Rows from block 3 of a small class-conditioned image diffusion model, named by matrix and row number. Rows with one number within an expert belong to one neuron, the router's apart. Each number is 50 + 12 x the weight over its row's rms, rounded and kept within 0 to 99. All counts start at 0.
After each expert's rows are labels from the 100 images, of 14976 (inputs lightly noised), where the router gives the expert most weight on average: "top examples" is what is common among them. Only what is clearly more common there than usual is listed. The data: rendered rooms with furniture. In brackets: how many of the 100.
# router: slot weights (model.blocks.3.mlp.router.weight, 32x128, trained with AdamW), inputs 0-127
# up: expert up (model.blocks.3.mlp.up, 32x64x128), inputs 0-127
# down: expert down (model.blocks.3.mlp.down, 32x128x64, transposed), outputs 0-127

# expert 27
router.27:19 67 37 50 56 49 58 34 53 60 54 60 54 49 44 45 40 24 53 31 37 50 33 45 61 29 51 44 54 39 44 51 47 39 42 50 41 39 50 61 59 25 64 45 52 51 73 33 60 27 62 57 39 59 28 49 46 40 46 37 50 40 56 07 44 52 49 55 41 56 43 51 38 51 66 73 40 29 42 40 37 49 41 63 54 51 64 62 72 28 48 60 58 53 47 40 45 67 45 42 45 54 54 61 50 18 58 38 59 45 62 52 52 69 58 53 49 79 53 48 45 63 39 45 52 43 38 53
up.0:62 17 40 51 53 32 45 64 32 48 15 70 48 53 57 67 32 40 63 59 62 62 38 46 51 45 46 36 65 25 44 41 39 37 60 33 49 41 45 70 46 54 57 60 63 49 47 63 66 53 38 43 34 39 51 51 53 38 57 41 40 55 58 64 61 60 64 57 64 47 42 52 41 63 68 42 49 36 61 80 54 52 46 36 63 57 52 61 50 38 40 59 59 53 54 70 50 43 45 26 56 43 29 47 26 36 37 46 58 41 48 57 64 58 51 19 53 37 50 50 53 49 62 30 63 62 56 44
down.0:43 48 64 65 50 49 47 54 58 59 63 43 57 32 52 59 34 43 52 39 54 42 42 53 46 45 52 41 67 56 58 58 33 53 60 54 53 59 78 59 59 43 48 65 34 57 58 48 60 44 27 41 54 33 37 52 59 50 58 55 49 55 30 53 54 37 42 24 80 69 52 44 35 37 41 28 66 56 57 40 53 70 69 41 36 46 64 42 62 52 60 49 63 49 90 43 39 70 46 74 65 53 59 52 56 37 55 53 59 53 54 58 60 25 44 60 59 58 54 57 75 40 42 39 72 29 42 63
top examples: count: four (43); ladder (37)

# expert 6
router.6:44 47 67 54 60 67 41 70 46 59 46 30 29 44 49 85 43 36 48 58 39 46 59 22 41 60 46 50 52 49 77 49 52 43 40 40 33 53 63 42 44 45 56 35 21 51 37 58 34 52 43 63 33 52 66 53 58 35 61 66 50 76 51 48 55 56 31 41 54 46 58 61 48 53 70 56 45 64 56 48 47 49 55 31 61 47 57 49 41 51 54 53 35 39 39 26 46 51 25 36 59 56 57 66 40 26 23 70 41 69 60 64 68 50 60 54 43 61 63 44 53 38 55 51 40 45 46 48
up.0:56 60 64 51 46 55 61 33 45 48 41 46 40 45 54 47 53 55 51 55 49 56 37 54 24 56 36 80 49 33 63 79 58 64 72 49 55 32 54 45 60 39 46 61 55 38 54 42 16 37 21 56 60 35 38 34 51 50 52 38 44 22 33 48 44 65 49 46 55 58 40 57 46 60 56 44 50 55 62 55 52 52 42 51 29 46 43 48 41 41 36 45 58 51 43 59 39 54 41 56 57 56 49 39 57 42 53 23 60 50 71 54 65 43 42 63 59 40 51 40 36 50 36 67 83 85 36 44
down.0:54 56 48 45 47 45 59 43 49 43 48 69 50 55 48 25 34 39 62 46 58 56 55 57 30 48 52 54 80 50 46 30 60 40 56 50 56 60 45 39 59 63 58 57 48 55 70 62 93 54 35 54 37 52 87 55 68 61 55 45 52 60 51 36 48 40 51 42 62 46 71 37 42 54 42 41 42 36 59 63 44 58 51 47 50 43 77 43 54 56 39 62 64 52 42 76 54 55 37 41 49 53 59 46 50 36 55 53 56 41 59 54 72 31 37 65 42 70 54 51 47 76 72 39 50 24 41 64
top examples: white walls (47); yellow walls (34)

# expert 30
router.30:64 42 63 38 62 48 49 37 72 51 45 61 41 60 46 37 55 50 53 57 53 48 52 53 74 77 44 41 56 30 45 40 34 40 63 70 72 58 53 40 55 54 38 68 47 68 61 54 46 49 44 39 43 43 27 48 57 62 51 47 35 65 68 64 52 74 58 56 60 54 54 55 65 31 44 73 39 53 56 59 40 55 50 54 45 51 59 39 42 35 69 63 46 56 35 76 31 50 53 52 43 40 43 64 33 56 29 51 55 61 56 32 60 45 70 59 76 59 50 25 27 69 34 41 55 34 48 43
up.0:37 48 45 80 60 42 50 63 25 59 33 56 52 51 54 52 41 63 57 55 55 52 62 48 44 36 41 47 56 51 35 40 67 61 55 42 49 44 44 20 56 75 35 51 54 52 41 47 45 46 45 59 68 57 65 48 61 39 50 61 50 22 64 43 59 58 57 57 54 59 35 54 46 48 71 27 28 37 39 44 37 49 54 57 36 48 45 62 47 25 59 53 41 43 37 26 50 52 38 65 48 64 54 41 34 30 45 71 55 42 63 62 38 71 29 45 20 67 35 35 32 41 52 53 46 66 56 55
down.0:56 73 31 37 60 50 29 47 63 60 67 56 75 63 64 49 30 36 39 53 48 59 46 55 41 61 40 45 50 46 56 69 60 64 58 69 52 48 59 33 72 32 52 64 63 34 63 66 33 48 47 53 43 48 34 59 71 34 61 58 62 58 50 51 56 41 40 66 69 52 60 49 71 41 60 43 47 54 40 46 44 48 71 59 47 52 75 41 52 40 50 65 65 52 55 56 41 57 53 49 42 69 29 29 57 71 51 47 48 54 66 78 48 35 48 47 61 57 49 75 41 32 47 56 29 34 51 54
top examples: barrel (46); umbrella (37); largest object: barrel (37)

# expert 14
router.14:57 70 38 42 65 48 33 46 65 51 69 39 33 34 47 44 56 53 61 55 48 62 54 45 58 32 64 64 57 59 22 52 45 47 47 43 45 59 39 47 41 43 36 71 38 42 51 54 41 39 47 69 41 62 42 75 39 59 24 55 53 59 44 42 58 58 41 33 57 37 29 33 46 59 24 61 70 43 31 76 52 69 60 31 61 54 39 36 52 55 58 50 47 53 64 50 54 56 56 31 55 61 45 42 62 57 58 72 52 51 30 39 37 35 37 36 66 53 33 50 52 55 78 27 53 41 50 49
up.0:48 54 54 38 59 33 61 55 24 37 39 58 34 53 55 45 56 57 51 37 55 52 44 33 46 35 59 39 61 47 56 73 71 35 53 37 36 37 59 34 35 76 60 57 27 42 36 68 18 50 28 52 56 51 32 52 54 57 35 54 56 46 62 59 62 74 52 60 47 57 54 55 16 51 43 36 51 31 47 54 64 54 55 36 44 48 57 51 43 61 38 65 32 57 52 30 48 41 49 57 47 57 74 44 55 55 45 43 60 50 54 53 50 40 63 58 63 38 51 36 60 65 22 48 70 59 34 32
down.0:58 75 46 57 58 46 62 39 66 44 52 62 49 58 58 57 23 61 53 44 48 55 43 67 64 60 24 30 55 57 70 49 60 36 57 59 34 58 47 44 43 40 64 61 32 60 47 47 53 56 55 46 55 51 56 60 58 41 52 44 54 59 38 68 46 47 50 35 53 48 61 52 72 44 39 25 43 32 57 61 69 48 47 45 50 64 58 73 50 46 46 52 55 13 49 23 54 49 49 27 29 59 29 25 48 66 36 58 59 54 79 48 50 52 37 60 34 51 69 24 54 47 46 40 43 43 45 51
top examples: black walls (32)

# expert 4
router.4:64 37 36 49 34 13 61 37 67 48 58 39 58 36 54 61 37 49 49 34 53 45 34 39 56 65 50 32 59 36 49 63 61 53 46 37 47 58 53 56 40 34 62 37 57 58 49 66 63 35 56 61 29 38 38 47 71 43 56 45 47 50 54 66 36 42 51 69 70 51 55 49 26 45 55 49 26 57 47 30 69 49 44 36 70 43 71 63 46 47 70 44 57 57 57 48 47 54 42 27 59 42 50 59 74 70 59 62 31 50 33 46 60 52 58 47 41 69 61 43 43 59 38 63 47 65 57 31
up.0:49 27 56 64 39 38 47 31 52 44 34 33 53 69 43 67 66 54 48 30 50 57 88 67 55 50 43 44 59 65 48 67 54 57 79 66 51 45 46 38 42 41 42 10 51 58 42 51 50 41 58 55 59 53 78 54 55 61 52 58 38 49 47 35 40 53 51 51 62 44 61 45 50 55 46 55 30 54 53 49 38 47 47 62 46 55 35 59 53 73 36 66 48 40 71 49 38 47 38 51 49 74 43 46 28 54 25 34 45 54 51 46 47 47 28 51 52 64 59 47 63 44 38 60 38 25 40 49
down.0:55 45 48 48 72 30 58 52 50 66 72 61 44 51 65 61 50 65 44 58 43 66 59 71 62 58 59 53 45 45 63 43 34 51 52 66 50 39 42 31 48 46 37 27 65 48 38 50 58 57 59 51 55 73 48 58 60 46 47 55 42 50 47 49 32 60 36 48 56 55 60 43 49 53 58 46 62 62 54 48 49 35 88 61 57 55 60 58 57 52 52 45 56 35 35 56 36 43 46 52 48 50 46 53 96 56 75 40 65 29 58 28 48 62 56 49 50 27 67 57 44 49 37 56 73 73 70 37
top examples: ladder (51); table (49); count: four (44); largest object: table (25)

# expert 21
router.21:54 47 48 44 36 59 61 38 73 64 45 52 72 62 37 67 53 58 34 50 61 43 59 49 46 53 60 37 44 14 48 28 33 51 65 61 51 41 50 41 70 52 52 78 38 43 70 37 42 55 53 38 61 54 33 75 44 64 58 48 57 41 65 39 56 50 53 52 40 45 51 47 42 46 46 62 34 52 70 65 43 51 35 69 46 56 62 42 25 39 51 59 43 45 30 63 46 61 69 58 50 64 45 58 24 38 27 47 36 52 41 49 53 36 57 61 61 70 50 37 49 58 39 47 54 61 63 25
up.0:42 54 58 52 43 44 60 28 45 67 84 42 43 69 54 61 81 44 64 66 55 63 53 58 38 30 44 42 46 54 46 46 42 55 40 44 46 54 37 29 43 62 41 62 49 54 47 48 50 49 46 52 70 66 73 34 68 54 46 43 38 50 55 49 54 63 41 36 44 43 54 60 46 26 48 54 51 41 51 47 55 44 65 55 52 45 34 49 55 64 35 45 54 41 42 32 50 53 58 26 60 47 63 45 58 43 26 76 60 42 49 60 54 57 65 51 45 13 65 52 33 55 71 34 64 73 73 45
down.0:62 50 45 38 47 38 56 43 57 47 58 41 67 54 67 43 30 57 46 47 57 66 58 73 47 52 35 28 52 48 65 61 67 32 61 35 47 48 40 52 34 41 48 55 55 58 44 54 84 50 40 46 44 45 69 54 48 54 48 58 56 40 41 50 68 29 53 54 51 84 77 44 54 51 48 65 75 39 44 56 72 51 63 50 44 29 52 67 52 46 76 57 44 31 54 48 55 34 58 31 56 54 43 62 59 58 61 47 46 44 54 51 52 45 09 39 69 50 31 48 65 46 53 60 49 57 35 62
top examples: barrel (39); count: four (39); largest object: barrel (33); largest object: arch (25)

# expert 9
router.9:39 43 40 51 34 56 91 49 46 73 50 35 54 40 55 60 21 45 43 43 80 32 73 38 48 43 63 50 45 35 63 11 58 48 29 53 43 40 53 57 63 61 50 61 66 51 49 50 52 43 69 46 46 49 49 41 49 60 77 54 52 52 66 35 36 50 47 50 29 58 32 35 50 59 31 44 35 51 60 40 47 39 29 50 33 50 49 39 50 51 44 44 48 43 53 55 42 38 66 30 56 43 68 40 52 52 62 29 48 33 56 49 36 55 44 45 51 46 39 57 50 51 35 39 51 57 48 29
up.0:35 47 59 72 53 49 46 70 24 52 14 58 50 30 49 74 35 48 49 58 65 63 63 47 52 60 44 44 29 35 35 26 62 30 51 37 53 62 66 38 44 50 31 52 56 53 61 53 37 61 56 51 53 41 62 37 45 62 57 26 52 48 55 65 53 36 41 40 50 54 50 31 52 39 50 53 34 50 48 45 43 58 41 50 43 35 36 35 62 36 61 61 44 61 52 39 50 43 57 62 60 51 39 64 23 48 34 49 60 54 45 49 61 56 81 63 65 51 71 52 37 75 42 36 57 53 62 40
down.0:58 37 52 60 50 61 23 58 71 40 69 55 37 71 47 60 33 31 62 50 30 48 57 49 51 40 53 68 78 43 34 56 57 62 56 61 65 55 60 48 35 64 40 28 50 42 51 51 82 64 65 55 66 50 48 35 60 38 47 51 34 41 38 61 34 63 51 49 47 46 61 57 54 48 56 46 47 53 71 46 22 41 42 56 49 36 57 56 45 57 67 39 56 52 48 58 64 62 35 36 42 44 53 45 60 40 71 50 32 49 46 29 46 53 40 49 38 56 67 54 73 57 82 58 45 29 49 47
top examples: count: zero (41)

# expert 16
router.16:55 59 34 58 65 44 51 47 28 58 44 56 54 47 40 62 34 62 41 61 51 60 38 60 58 57 56 35 45 59 33 40 48 41 43 69 40 34 50 56 57 47 54 60 49 38 42 50 54 58 50 65 42 44 33 61 51 54 43 42 50 61 47 37 49 71 46 39 42 48 55 55 84 56 50 58 43 86 72 49 28 69 39 53 45 33 44 46 35 45 38 52 56 47 34 54 39 50 62 66 52 58 41 58 58 45 35 46 43 56 65 53 31 41 68 47 71 90 39 50 49 73 29 57 33 43 22 66
up.0:63 35 51 55 22 44 64 64 47 34 37 42 39 56 41 41 65 49 42 56 38 58 44 29 54 68 56 22 66 43 56 50 56 82 45 73 57 47 52 47 57 57 41 51 41 62 40 39 52 43 68 36 44 46 29 47 56 54 59 64 46 74 41 71 33 24 64 54 46 43 53 34 52 36 71 49 48 41 48 51 45 50 36 57 60 49 66 28 42 42 58 34 30 57 40 60 52 45 49 47 64 47 69 45 67 38 23 69 55 34 43 44 44 54 60 51 50 46 32 48 47 43 63 49 56 82 56 52
down.0:62 57 50 52 42 60 61 74 52 72 38 62 45 51 51 65 45 63 45 44 53 56 72 44 47 94 29 34 38 44 45 51 60 31 45 61 52 37 54 24 55 63 49 63 40 42 38 65 53 73 69 32 37 42 59 43 53 29 45 44 43 45 45 43 55 53 29 63 36 44 64 54 41 57 52 60 55 55 40 39 73 54 44 55 59 46 53 38 58 40 60 76 51 51 24 28 45 21 44 34 68 48 48 59 41 56 48 56 52 37 61 60 60 58 31 56 39 49 46 56 64 54 58 64 60 55 62 48
top examples: count: four (41); ladder (40); chair (37)

# expert 0
router.0:42 52 51 60 50 54 59 34 38 40 43 50 28 52 61 58 58 46 35 48 33 55 55 51 19 38 41 52 70 33 57 39 45 33 74 49 40 46 40 45 39 81 50 52 38 52 51 61 49 52 50 43 48 47 80 44 43 48 66 54 42 40 41 53 59 71 45 47 60 64 33 50 49 65 52 32 78 59 31 63 54 28 47 38 45 64 55 54 50 65 35 47 54 46 42 28 60 60 50 58 56 29 56 33 50 32 72 46 48 65 53 56 64 59 52 69 20 35 57 41 57 41 49 75 47 63 44 57
up.0:43 51 43 39 45 49 30 32 53 53 57 40 66 68 41 44 47 51 64 46 36 36 34 38 52 63 50 65 33 59 40 64 65 71 57 53 43 46 55 68 50 15 45 52 33 33 43 44 64 48 59 41 46 50 52 56 37 56 27 53 66 55 66 63 52 43 52 39 57 56 56 39 30 44 61 57 57 46 41 63 61 52 48 60 66 42 57 81 60 68 50 74 43 57 47 51 53 50 57 42 60 43 52 55 74 63 62 66 49 58 27 40 30 34 44 56 26 57 66 58 53 30 75 42 46 24 51 57
down.0:56 55 22 16 59 45 39 49 37 44 49 52 49 49 48 50 54 51 54 53 56 59 52 49 55 47 60 39 85 55 55 51 69 54 55 42 43 46 36 64 57 57 47 50 26 65 61 51 42 55 41 27 58 55 56 62 42 51 40 43 45 46 77 52 44 47 50 48 58 66 42 40 58 30 55 53 54 45 52 58 63 70 69 56 49 64 34 67 41 50 65 48 34 53 55 48 50 54 59 56 54 55 50 43 41 50 52 55 40 42 35 45 40 20 52 59 37 38 65 54 46 33 21 47 48 99 66 62
top examples: count: zero (51); purple walls (46); pink walls (32)

# expert 10
router.10:44 52 50 66 51 70 47 53 73 58 52 61 42 41 51 67 76 58 41 41 39 58 50 65 60 33 36 59 76 64 46 54 52 64 52 36 66 53 54 47 58 73 76 57 22 30 58 60 71 52 56 37 59 45 65 32 43 31 33 47 53 57 41 47 38 30 46 59 32 56 50 55 60 33 54 50 39 52 54 36 68 40 50 61 47 71 44 51 63 51 46 51 62 33 49 33 48 44 69 29 42 40 66 62 61 44 57 42 51 48 56 53 57 44 37 73 35 56 65 59 38 41 51 44 51 69 30 26
up.0:27 50 59 63 50 65 33 35 57 37 63 62 52 59 52 38 49 50 59 73 48 63 32 45 55 57 55 47 59 60 77 45 46 64 38 48 55 49 40 45 47 18 59 38 31 58 56 42 42 59 48 36 50 49 48 38 31 60 36 33 52 54 38 44 74 48 48 27 51 46 59 42 59 46 50 36 41 58 34 46 52 52 61 11 40 68 43 34 44 44 64 38 53 60 50 24 49 47 54 66 49 46 45 45 34 43 58 46 56 72 47 53 56 44 40 33 58 65 38 36 31 61 70 47 42 27 73 55
down.0:57 68 51 55 48 73 21 44 23 55 56 52 37 52 43 42 32 49 58 40 61 66 33 54 38 49 63 48 30 46 81 56 29 67 46 50 51 58 38 38 49 64 43 69 64 56 63 40 40 36 28 43 54 52 52 38 28 46 44 49 48 44 30 57 60 29 53 51 63 73 56 49 56 54 58 41 49 46 45 54 59 45 54 30 58 29 57 38 39 34 68 45 31 63 53 39 42 47 71 52 53 43 35 48 63 47 49 46 62 55 31 52 75 46 59 53 40 21 40 51 57 60 30 44 36 53 37 39
top examples: count: zero (58); grey walls (39)

# expert 28
router.28:58 49 60 60 58 51 58 50 35 54 49 29 47 51 55 32 53 61 38 59 38 56 47 41 53 46 56 64 30 44 57 31 66 66 38 59 65 32 45 58 50 67 49 41 48 62 57 63 60 38 53 39 40 47 51 71 39 52 56 44 82 31 45 62 48 41 52 66 39 87 47 44 47 72 26 43 59 53 62 57 53 52 48 64 67 38 53 71 50 70 42 53 33 46 38 81 56 54 47 44 59 59 46 38 41 40 58 62 37 67 46 56 57 57 59 31 81 45 72 28 54 57 47 61 49 51 36 44
up.0:43 45 45 61 33 52 48 43 39 65 75 37 55 70 42 67 69 57 55 84 35 64 52 40 58 39 59 42 62 47 50 20 70 53 68 48 42 41 56 53 48 53 30 67 43 68 51 68 41 43 77 34 45 45 63 49 75 41 53 48 47 34 48 40 54 36 55 66 57 69 47 43 38 57 48 46 78 50 43 51 69 59 50 61 56 55 50 42 55 89 35 35 59 43 68 55 58 45 57 67 49 52 50 56 51 41 64 62 42 43 39 57 57 45 62 51 37 33 54 53 57 42 67 48 55 38 39 47
down.0:28 48 50 42 62 41 62 63 52 28 35 67 48 54 36 56 53 48 42 36 71 49 33 45 33 52 40 40 36 63 53 66 60 46 45 38 50 41 46 84 71 52 55 50 31 53 22 56 64 44 49 47 40 30 44 37 67 45 37 57 52 40 50 61 58 43 45 51 49 50 69 59 38 44 45 56 51 41 65 57 49 17 52 42 43 47 54 22 62 26 31 39 42 44 51 57 65 35 60 50 39 47 49 58 25 64 44 43 45 65 39 51 59 36 25 54 49 69 66 57 35 37 30 45 56 45 47 54
top examples: count: zero (59)

# expert 29
router.29:64 57 46 55 57 52 48 39 48 43 50 50 68 52 43 65 36 59 40 39 54 58 52 52 59 52 47 30 46 64 53 38 62 25 39 48 48 76 68 43 57 58 39 63 37 66 49 50 44 59 69 42 54 48 30 86 62 46 41 53 54 54 59 44 52 33 60 47 67 61 55 47 26 70 55 42 39 49 55 58 34 42 60 61 53 46 35 66 19 28 46 27 43 65 32 51 58 44 35 53 68 47 53 46 55 17 45 43 45 59 53 65 47 69 66 36 45 65 54 51 35 62 27 60 35 55 58 56
up.0:33 58 34 46 39 61 65 43 30 62 28 43 45 52 52 56 45 48 58 44 67 50 41 61 30 48 58 37 79 65 69 59 67 60 31 32 35 53 59 37 46 64 30 32 66 57 57 52 51 35 44 44 57 40 60 51 67 57 52 56 42 56 51 59 49 62 35 57 52 61 58 52 64 47 62 45 30 21 31 38 67 54 47 54 46 33 49 64 28 53 39 30 36 55 61 48 54 47 47 56 66 62 45 35 49 57 37 55 51 50 50 46 64 48 62 62 24 30 62 52 69 49 67 59 58 34 32 70
down.0:38 47 50 43 54 54 38 43 50 40 53 34 60 73 41 51 43 54 50 70 50 49 39 44 48 32 50 25 28 52 61 57 62 55 30 62 47 40 51 36 53 27 30 29 62 49 55 44 58 60 28 57 49 54 57 51 70 64 36 57 63 29 60 58 39 43 58 47 47 62 62 48 51 48 68 44 63 59 66 36 73 30 58 46 51 45 80 65 25 60 55 56 43 53 40 51 57 43 37 38 48 48 39 63 67 73 85 35 72 56 53 67 50 66 41 53 41 50 40 53 46 52 49 44 46 72 56 47
top examples: table (34)

# expert 20
router.20:66 77 48 38 49 48 42 36 38 38 47 42 54 51 57 60 52 58 70 52 44 55 34 76 35 39 44 48 53 32 58 65 52 72 43 59 32 42 59 57 49 40 41 20 63 47 31 42 73 66 27 56 52 33 38 47 53 51 42 48 64 61 48 38 44 50 56 32 49 46 48 48 23 64 53 61 37 44 42 54 69 68 29 40 68 54 42 68 35 35 50 41 54 62 52 50 54 45 38 74 35 49 37 72 55 43 22 47 41 48 54 55 56 52 45 37 45 67 49 64 56 51 44 33 62 38 65 64
up.0:46 50 48 49 55 54 59 37 38 46 61 50 38 52 32 35 44 46 56 51 53 52 31 53 48 59 29 54 57 76 23 59 74 47 44 30 33 40 42 71 58 55 53 60 59 55 50 75 65 61 88 45 57 58 26 69 48 32 73 56 66 50 49 46 63 43 43 40 60 62 43 27 45 28 47 47 47 42 37 32 49 36 55 66 30 51 50 55 59 66 63 41 43 30 52 64 48 38 60 43 44 64 60 44 73 44 44 47 34 49 35 46 45 57 59 42 57 52 54 60 50 26 65 59 48 58 49 61
down.0:41 61 63 81 58 67 56 43 64 62 45 40 51 27 29 57 59 44 57 60 62 55 74 22 46 46 62 50 40 67 36 49 37 40 48 59 41 54 51 42 49 45 31 37 66 55 45 35 42 62 69 63 57 31 34 69 44 29 54 48 52 39 63 63 46 62 45 53 41 60 43 33 29 56 62 51 52 50 38 48 46 68 66 62 59 40 58 61 36 40 57 46 45 50 49 65 52 54 77 57 51 66 31 66 25 42 38 57 66 26 53 49 32 67 63 64 39 48 44 41 57 61 54 50 51 49 34 49
top examples: barrel (47); count: four (45); largest object: barrel (31)

# expert 24
router.24:40 38 61 66 56 51 42 57 76 32 44 60 74 36 52 60 60 54 21 47 21 49 43 57 29 40 51 29 68 44 54 54 53 52 46 59 57 40 60 60 54 52 53 73 56 53 50 65 77 61 51 51 51 61 62 38 36 57 47 42 44 36 34 46 47 59 51 47 34 43 55 77 55 62 51 56 58 53 42 55 57 36 50 46 47 61 64 40 53 59 44 45 59 54 48 33 51 45 59 50 40 43 56 41 64 32 35 29 68 38 59 39 72 69 57 72 43 48 49 40 32 30 62 44 33 65 41 20
up.0:53 64 64 47 59 49 38 41 25 43 18 65 52 52 64 56 56 47 57 52 62 45 55 61 85 54 51 19 48 51 52 48 28 63 64 66 47 57 46 79 58 46 31 42 56 63 44 33 70 44 57 49 59 40 55 46 56 43 41 40 47 55 63 44 68 51 53 44 51 33 38 67 51 41 56 32 27 58 67 66 53 48 53 33 61 66 36 45 57 23 62 63 32 60 51 52 28 72 43 50 35 40 53 61 44 51 36 44 56 32 69 42 44 58 58 28 43 49 57 42 48 55 50 41 43 55 55 53
down.0:48 72 47 46 58 45 52 37 65 56 83 33 50 51 43 65 53 75 48 60 45 55 38 48 79 62 53 24 60 43 50 38 39 40 51 70 47 46 70 39 48 60 34 49 32 61 47 46 58 37 39 52 41 35 60 41 62 55 49 42 42 36 43 47 47 57 42 50 69 59 53 53 46 46 72 27 56 67 31 55 48 62 54 57 47 66 30 53 59 62 38 48 47 60 59 31 51 48 40 61 45 27 57 48 48 42 37 45 19 60 66 57 60 50 69 70 48 46 32 49 39 57 55 29 77 49 41 39
top examples: black walls (99)

# expert 8
router.8:52 44 44 45 43 48 48 46 49 73 24 43 61 28 45 57 51 38 56 36 41 35 44 65 44 47 42 53 63 53 51 52 64 41 34 65 45 44 79 58 40 41 42 59 72 33 45 48 67 54 46 51 46 26 38 49 50 66 47 21 64 40 54 64 60 41 47 45 35 33 38 57 41 73 61 60 30 63 37 35 56 46 57 45 40 50 42 46 44 35 34 55 67 69 56 45 39 29 31 34 25 25 54 46 66 55 41 42 43 34 45 58 70 62 36 50 45 71 59 48 53 41 41 63 36 64 47 47
up.0:50 38 57 59 58 23 54 47 54 43 40 64 60 55 46 43 67 45 56 46 45 43 57 24 63 49 45 55 40 74 47 56 55 53 72 53 54 49 63 26 55 58 77 53 54 61 40 60 35 47 23 44 46 60 57 59 40 33 32 45 38 92 48 38 47 50 56 63 58 61 52 64 49 63 49 57 61 49 42 45 80 38 62 64 70 48 46 52 56 47 42 47 39 47 50 36 55 44 51 45 47 61 42 61 52 47 32 54 42 44 40 47 74 44 37 06 33 51 52 31 37 40 45 52 56 36 48 39
down.0:54 52 42 49 44 33 35 43 82 49 44 47 51 56 46 54 48 39 44 47 54 38 50 65 47 61 44 62 77 48 46 19 39 43 65 42 64 41 69 16 40 36 58 34 57 68 52 68 34 51 24 36 56 50 69 56 50 63 62 49 39 35 39 34 62 48 31 54 60 41 22 48 37 39 47 50 46 63 67 53 59 54 64 62 55 41 41 46 43 35 63 62 35 73 50 58 48 59 55 29 59 41 71 37 59 43 54 45 70 56 48 29 61 47 50 73 42 52 54 40 63 55 55 50 52 49 50 55
top examples: barrel (45); count: four (39); largest object: barrel (36); arch (33)

# expert 12
router.12:58 47 56 57 68 47 53 44 74 52 38 49 56 42 38 45 41 47 44 54 39 47 27 52 50 56 43 42 79 47 55 32 55 64 41 35 62 42 62 56 59 53 66 54 67 40 72 60 72 44 36 58 40 35 43 49 37 50 61 62 64 49 37 36 52 55 63 67 60 63 29 43 51 65 65 40 43 66 59 32 75 37 66 49 58 35 64 62 50 44 44 45 65 52 65 61 51 63 31 52 42 53 54 53 66 30 36 40 49 72 57 59 68 38 76 40 53 74 53 38 57 77 39 51 35 42 48 54
up.0:48 40 48 57 41 42 27 26 56 45 54 65 52 47 39 36 54 88 46 36 40 43 55 51 63 42 30 63 55 38 39 75 37 36 44 42 57 39 45 45 49 51 81 60 50 53 55 72 56 63 53 51 80 51 25 44 31 54 60 56 57 35 40 60 48 60 56 52 71 72 53 49 51 63 43 46 47 49 48 58 50 52 41 46 63 73 65 57 43 61 39 50 58 71 32 44 55 54 64 52 43 28 34 35 34 59 40 50 50 38 52 61 60 54 26 57 60 30 31 42 62 63 54 51 46 34 50 44
down.0:57 44 81 70 50 40 43 52 30 55 49 51 42 59 50 33 33 56 65 67 63 32 52 53 45 51 42 74 59 53 47 31 54 36 51 39 42 65 47 64 33 67 61 54 45 54 58 45 59 65 49 34 51 55 68 58 39 55 33 52 59 45 76 50 44 33 46 52 43 56 52 61 54 48 44 80 45 42 12 26 60 35 59 30 54 47 55 47 52 61 39 48 42 41 68 54 32 48 52 57 62 51 54 68 58 47 71 55 57 45 76 37 58 65 56 68 57 51 57 59 58 53 32 32 49 44 67 33
top examples: count: four (55); barrel (51); largest object: barrel (42); arch (36)